Rows from block 10 of a small image classifier, named by matrix and row number. Rows with one number belong to one channel. Each number is 128 + 24 x the weight over its row's rms, rounded and kept within 0 to 255. All counts start at 0. Numbers have three digits each.
After each channel's rows are labels from the 100 images, of 14976, where the channel reaches its highest value: "responds to" is what is common among them. Only what is clearly more common there than usual is listed. The data: rendered solids tumbling over patterned floors. In brackets: how many of the 100, against the usual share in percent.
# convs0: first 3x3 conv (model.blocks.10.convs.0.weight, 144x144x3x3, each kernel summed), inputs 48-95
# convs1: second 3x3 conv (model.blocks.10.convs.1.weight, 144x144x3x3, transposed, each kernel summed), outputs 48-95

convs0.40:130105119152135116130142112146114122123144125140136169110112099111132112127139100118129115095110138124150129127095121121096113160113147093116151
convs1.40:120133172106113115132142126153139113110133142129134125090166142140147148094132090140146102146122126119111143145126113141141139140150142106150141
responds to: count: four (50 vs 23.2)

convs0.57:143100079085110098124079114106097098126152138131097117153093117125122051106141181103086099136111101153134133130151102144123130119106100108115154
convs1.57:120090107138155123148157133125131144137149120106141156108136110143118143152134120108105136130142122134186156124154144139148151143162116152117140
responds to: jack (85 vs 9.8); largest object: jack (58 vs 4.6)

convs0.128:139138173064096154108124120133110133115050132119128117123123090125128145105132104121132129129135094110108124107089176118101193129087078120132118
convs1.128:120160139113124089118119140140116133155134142116137117145148118118151142130142158161130131128100129126087120113145147128127078118098146177120065
responds to: disc (62 vs 9.8); largest object: disc (35 vs 4)

convs0.15:078134070086091105107128126112151136076122140193098105093136162104157150122081093173184160130089144122117127127134112137174102126160152127111133
convs1.15:126126123130145112148090151158128090118141150151171193157095138126110115118109121162148156146092119102146163154107123121084170128159147122123097
responds to: egg (47 vs 9.5); largest object: egg (38 vs 4.5)

convs0.89:150100112137141101130117149127117121132116113099156159175137091133132098148072170091130106103135105123132126129126038134059137137103122151139133
convs1.89:146161085130102145146160094112142119148121147139106142117150131113109142135071158106094091157131129090123118127168173103075117078134107140110142
responds to: cog (46 vs 10.1); largest object: cog (30 vs 5)

convs0.90:113154164099112112146127153144157108122110172152100095101096139131120144106166146135160177095129101132131131157088144111120146136157150139121167
convs1.90:148098153152130121149154147108108114162109103114126125133129082065143110153068090105132091134145146167131165126132166130130100137144096109154139
responds to: cylinder (64 vs 10); largest object: cylinder (47 vs 4.1); tube (35 vs 10.2); largest object: tube (31 vs 5.4)

convs0.87:147120116108107135128105155133126112123153141163069095140164109118105088134122119144092104141136128131144140096096114134172092158123137076103141
convs1.87:163122130118104145135159116114135164134146170191113106136127137178112120164114143133102159138163154114202129111125180102130152136132139146145121
responds to: light from the left (72 vs 24.9); bumpy ball (30 vs 9.6)

convs0.81:140106105128106135140126152150084129122125122167103135152150151084085145064156167134085132115140111161113115136118108149111129133105159064126124
convs1.81:116126144116156090158140132170104135086062116129156079076144138143165117091145106130136101145116098077117148159148091136122107067147113124175141
responds to: count: four (74 vs 23.2); jack (34 vs 9.8)

convs0.114:132115071168137122131131136116134114155154141111112102129127133140088130112093109086123142125106089132112166119137147152133110089104148128111119
convs1.114:132120118117107138142125114143135143133070131137158120105135114107106141123154108132171116140141124110120157136147136066149155083126145136110126
responds to: sphere (41 vs 9.7); dodecahedron (40 vs 9.4); largest object: dodecahedron (38 vs 5.3); largest object: sphere (34 vs 4.9)

convs0.119:149109103069123185113120103088110151103115130106128116129140117109147062146158122111152115101115125115163122070102127105154164161126108151122162
convs1.119:114121160153102101136179128114142165118146094106124097125150146163110120139112103093104090129145099108073161103177147144137126108133097134126152
responds to: cylinder (61 vs 10); largest object: cylinder (40 vs 4.1); capsule (30 vs 9.8)

convs0.4:150117110150148138094135127131140097132098111163078138141094137117101139087126095163145159129114109109107173106149134130095121148120114150085112
convs1.4:162115123112118189096111102122129140124140094112129154123105119125152131106145190101149154156113120108148117116113114133105145166109126131110160
responds to: count: four (55 vs 23.2)

convs0.71:142155125130120110144106114112125156118121133138081143144128149131111129153110090149094105116170098131160086128080134158133053160111113123142090
convs1.71:087104078127119135118148135121091132110101111105152099103117149097134095171136120151117120116113136112064097091144136114115074096118137125170119
responds to: light from the left (60 vs 24.9)

convs0.116:131097162100166146106120136122157124109096085108118125092143124132110129137135156100129165140092069054154125113117159124142116080098134123121160
convs1.116:139140176100132119135130140151123103125112105143105156095127138107145130115066115116130177160154178077134135111142112126084155101136096137114102
responds to: cone (42 vs 9.7); dome (39 vs 9.9)

convs0.41:121063160106079111113126113090096090127111116140114117135104154130114115095097142082123119130116154150127142130135151136110129156131081159115144
convs1.41:141163124104174159101113112105124112096120126120142134126146141148096152131127124106143138143163129115139095085143115113125164107077116096110129
responds to: sphere (30 vs 9.7); tube (28 vs 10.2); largest object: sphere (27 vs 4.9)

convs0.33:117090098135111124094146096066161136155106104127115142128118135137151119163145145111129158117132104072139142147140102149105106116154086151128132
convs1.33:098093125106118122143126142087142122132133165106130155141117157130105103140121103109154079095110118152128165136092103143108141194127112125134130
responds to: sphere (34 vs 9.7); capsule (33 vs 9.8)

convs0.37:122113066184152107115104140128117110113162131112133102107137155135181100168122143126119133100115107109135127116152127130065066110163134114099133
convs1.37:149167188115094117118147158140120163118113129131140154115127101122116077123139159181084129143126103150114108123135101153106119099138130123132114
responds to: egg (49 vs 9.5); largest object: egg (37 vs 4.5); cylinder (30 vs 10); capsule (26 vs 9.8)

convs0.103:099107143135162092180133171132115125176161131134124127124147134126088144138107090129150141120137107142132138142159134130107139098122099142140121
convs1.103:132127100102131126138110087162130130137072134177179114071130157073139132130143101128117109126118108142096126095161108132085104138110093150142131
responds to: count: four (52 vs 23.2); bumpy ball (33 vs 9.6)

convs0.111:120116106108145100125124127109119137095104090194071155145162143138123185118102181121125091116127083128163105141150120141094121127163127085098124
convs1.111:115089133118131143095097114144131081122150138102102107125089135173147110131104122111136130112153152117137132110133075147116081141120100076145142
responds to: cog (29 vs 10.1); jack (27 vs 9.8)

convs0.64:153096127077149154122130149135126097172089155111119107135115130161160059116135170140112122125115116115104104113137141115136142157118152111107121
convs1.64:164085129092139103113163142118155135102155099097142152096184118107138188124147105125114165093123123098114109124132160146135111127129109152136140
responds to: jack (45 vs 9.8); largest object: jack (27 vs 4.6); egg (25 vs 9.5)

convs0.120:134132121145144130108144117146134104104079121127140103177114155167130116158116111115129162110147115123135116124134164115114105106103159136135143
convs1.120:103185128099162149065069166114150157099136107149148094130163110149125124120114094108122153121128129129126119130109197127168087091080101127110084
responds to: disc (41 vs 9.8); largest object: disc (27 vs 4); chain link (25 vs 9.6)

convs0.28:150141124090122123127160117121117125097125134093117126130109098118136145117150109111112120109145096124100142151142159131130160143126135097136147
convs1.28:175074143108126109105134146147132125201098074156148114167145111135146105105131102131133142168125123110131159154134159104119139100084123116110135
responds to: disc (31 vs 9.8); cone (25 vs 9.7)

convs0.44:128126099121167101068087140109100096125115152138091134117096141128145103129168148096138134108133120133169127114127129106062127130118035119131135
convs1.44:120133196103134119140141141134140125080157117124147104166152136129126160074124122149118093130116078111104107112154117089162119155111155145108100
responds to: cylinder (65 vs 10); largest object: cylinder (42 vs 4.1)

convs0.39:110120129115136097167108153166128105084145117125101163181152134121105141148131147120113133143138167145099112137134140161181092080129139085130148
convs1.39:109118105149140137180118099156152158125070109111166105124148116111078116131173123110149127123131096086131117133159148166133129129129123134124142
responds to: torus (65 vs 9.9); largest object: torus (50 vs 4.5); count: four (50 vs 23.2)

convs0.22:142122104115072121133124128133113117142103093148100134152147160098121075149136170082077105145120151166106127130178086116069104147095096122150116
convs1.22:138106097124155157145146114108122097111165138183139134159152163117112144148099105113094150137150115115147137129131104123113122171108116159102127
responds to: torus (91 vs 9.9); largest object: torus (65 vs 4.5)

convs0.35:098073172143117093116134103078106106095100076140125132166111163163148118139177143126147102121143139153125123104117134126142120170127161113125157
convs1.35:108103100140125102147089122151140067109150163147111109102132142143110125123155083170110138125120101119146131107099080108161138109158138107122105
responds to: cone (59 vs 9.7); largest object: cone (33 vs 2.8); wedge (30 vs 9.9)

convs0.141:133121094200101121118159101064111131159141124102123112183068122088116112122085094103122135171112123100122095130133086115110150136132101114131144
convs1.141:160147086137138141150116082118150132105131136180100154119150144078131111137112109128113116103128124133123119158148114114110139128074119130134103
responds to: torus (94 vs 9.9); largest object: torus (69 vs 4.5)

convs0.61:127139131104099154106187118139090124159126115121103123133124100098084173137128120129144096141142159172140102084143086140168106122109169121151155
convs1.61:112114115126129146115114137113102164142114131111131102120114166106182174121105112130129147123121132135120118124164098113099099138129094128140111
responds to: egg (29 vs 9.5); capsule (27 vs 9.8); largest object: egg (26 vs 4.5)

convs0.79:135133105113110136114091096126094121159083161133099169108119130163131099102145093131124110103172153101108159136103136123119163123139136130103065
convs1.79:155093112108124127129128132136137121168086087131135148162126097133134120118143123148135125232092124113103121117128175108156135161088078135118155
responds to: disc (39 vs 9.8); largest object: disc (26 vs 4)

convs0.7:115109138103112125147181136128095127089140123104111115115165144101120127125149142139121057109150104128133142142113083097119117143158170131141103
convs1.7:136134116092135120137110100112135130134107136138150114098105136146128125111090125113139092151146133121103129090130118122143091090113142106135091
responds to: light from the left (62 vs 24.9)

convs0.25:127118157070090123130124150107108145135115113134139093135117093135154089088156187122144094107104094131163162122120129116155122102121124138109076
convs1.25:134096151115128142095114113112130156110070127080120131136145139118125198110137097117103111174173095067125147140149145153113143109145135135146108
responds to: count: four (56 vs 23.2); tube (26 vs 10.2); jack (25 vs 9.8)

convs0.10:128147109124095126122118128154142142118155133118099132148104147134128147140101110164117108097131132118095099134125160116028142120092134105110151
convs1.10:121146122079122119150129132146121126130152136201128161175166125141142110175119138125156146145108097164113142137159198119025128127149117128138145
responds to: cog (63 vs 10.1); largest object: cog (56 vs 5); torus (28 vs 9.9)

convs0.113:146096142108104116132150133111123132130111107107131115138071135143116124126148154136135151125144135139061115131098135136109109138124148128115153
convs1.113:105105103119117132117109099095124120108101103094148131117137120137110128113107091114128108106126143116058111096094106120124088095135107122185132
responds to: light from the right (51 vs 24.8)

convs0.142:155088171079134120133169134127100117128111109115078130111082130099122126119129110100115109180160112155114112132114128116117087103158143107090135
convs1.142:162100125135148117125125102126148163122073113087176073117107130134115118099080116110124138138127112085083129122125081110103130125116102109186111
responds to: light from the left (51 vs 24.9); count: four (51 vs 23.2)

convs0.118:136110138109151126119131109095104087141132145092140124125086137154128137136144166146137139130145164148060123118101120118127107137164105136119150
convs1.118:162100099128120139184130121110126135125078130094182103104118129158113177117118110099134133163137123095076115135119091072135106108130121096151108
responds to: light from the right (56 vs 24.8)

convs0.104:142119145128116133110160147085097150113110138145114103140145148107089122125077110102146100117161122143073080114098112106125143157128156107073146
convs1.104:114125121120113111127131129089135110122087129098159137089130133135145134113099110107091099130133133112089148137151073103097160090143123112157100
responds to: cylinder (29 vs 10)

convs0.91:149147099128145154120151137153172126165113147144099091168126089114113139137136174148143117134137116122120158106112147113110126158133092115118142
convs1.91:120101144098128127135117109133153134127114136111141165096128158098175116124080117165139093129107120108124118156145111110114135126147178166098097
responds to: torus (70 vs 9.9); largest object: torus (51 vs 4.5)

convs0.132:141125138107106144151126140146078101176076126137071129130136097138152101106144130118092126124126120111136102125116134126108127138146087127132115
convs1.132:081144129144133151132100135128148152119102128135124118124154116152143136128156120144162121147137108129132157126138126144126076126120109125137097
responds to: light from the left (53 vs 24.9); sphere (27 vs 9.7)

convs0.50:084080154121172127073143126125168123148111093119096088115121135128099095155116106104099139146120097104093164106129102122077123121105161105129105
convs1.50:159109129143148140092145128110134136118156119150140142152132132113155165164134157116127155154115135144142121138178103110102111147120146144105117
responds to: torus (46 vs 9.9)

convs0.8:113109120106150138125112135159152140162160122129123129162131119104113108130098118140144164151119121132136143127144083122062115101119080117150118
convs1.8:098136225095151137128123137097111085127106107169149088140123159149137134133127120088144109133123133146142147108138095141181130128115147137125124
responds to: cone (46 vs 9.7); pyramid (39 vs 9.7); wedge (29 vs 9.9)

convs0.14:147081083114146123126101116103140102122122175130136110123126116141091189127105145096135129102142170118089193142081094099102166152111101106073165
convs1.14:159108149140107154166129112107103114145133123141108139104112120130159168096149138136087107128108106123092122160115076144106104171127082078161107
responds to: count: four (55 vs 23.2); spring (30 vs 9.5)

convs0.76:092145113133104137114105145109128123103099111097117175138105132123117046165121165087128124083097136111150104071160112137139126110104100132146158
convs1.76:126160120120132117161131125142121116156144135148128145108145178116123080175145155135129098138148155120139117086161093132192145134126119144127108
responds to: torus (83 vs 9.9); largest object: torus (68 vs 4.5); jack (25 vs 9.8)

convs0.3:156105154109066189122116096113158101120113101158137125147139132080119146112145154167135122123108126175113132102163135116168104113116134102117143
convs1.3:135098110120147119143122160105102166124132112128097148157121121161136147091173095108107085121115108133132165117151122145108150156164082100136133
responds to: cylinder (55 vs 10); tube (37 vs 10.2); largest object: tube (31 vs 5.4); largest object: cylinder (30 vs 4.1)

convs0.1:131105169089131125100154105075113124127093122102110123122131112075167103165139151131099156087136163147129148111111171152112126126126089152145166
convs1.1:104132086111108111133112117136164122116089138126167187153118091150147161110153153138189129116115092108114120158110123127163106182148112083145101
responds to: light from the right (76 vs 24.8)

convs0.88:101099110084141101062113114092117110140123111171098153138115142133116107123098153151124115184160164117182104127112104107183117153113099099166133
convs1.88:130149151124150130145133134082130155126132146137130116142167168110128186097149114136120145083135105101113151130156149129081146121116124080102100
responds to: count: four (51 vs 23.2); egg (28 vs 9.5); capsule (27 vs 9.8)

convs0.24:076117130155086172105149083101128118083133073147085119152117123126106076155157139098143108154129112153174110101149095136145144123091158117089178
convs1.24:091120122148125114124171115145129124130164116157164107094096111122111170165121147108130124141139130137143162109160119135123153107160132114099167
responds to: hexagonal prism (40 vs 10.4); largest object: hexagonal prism (32 vs 5.1)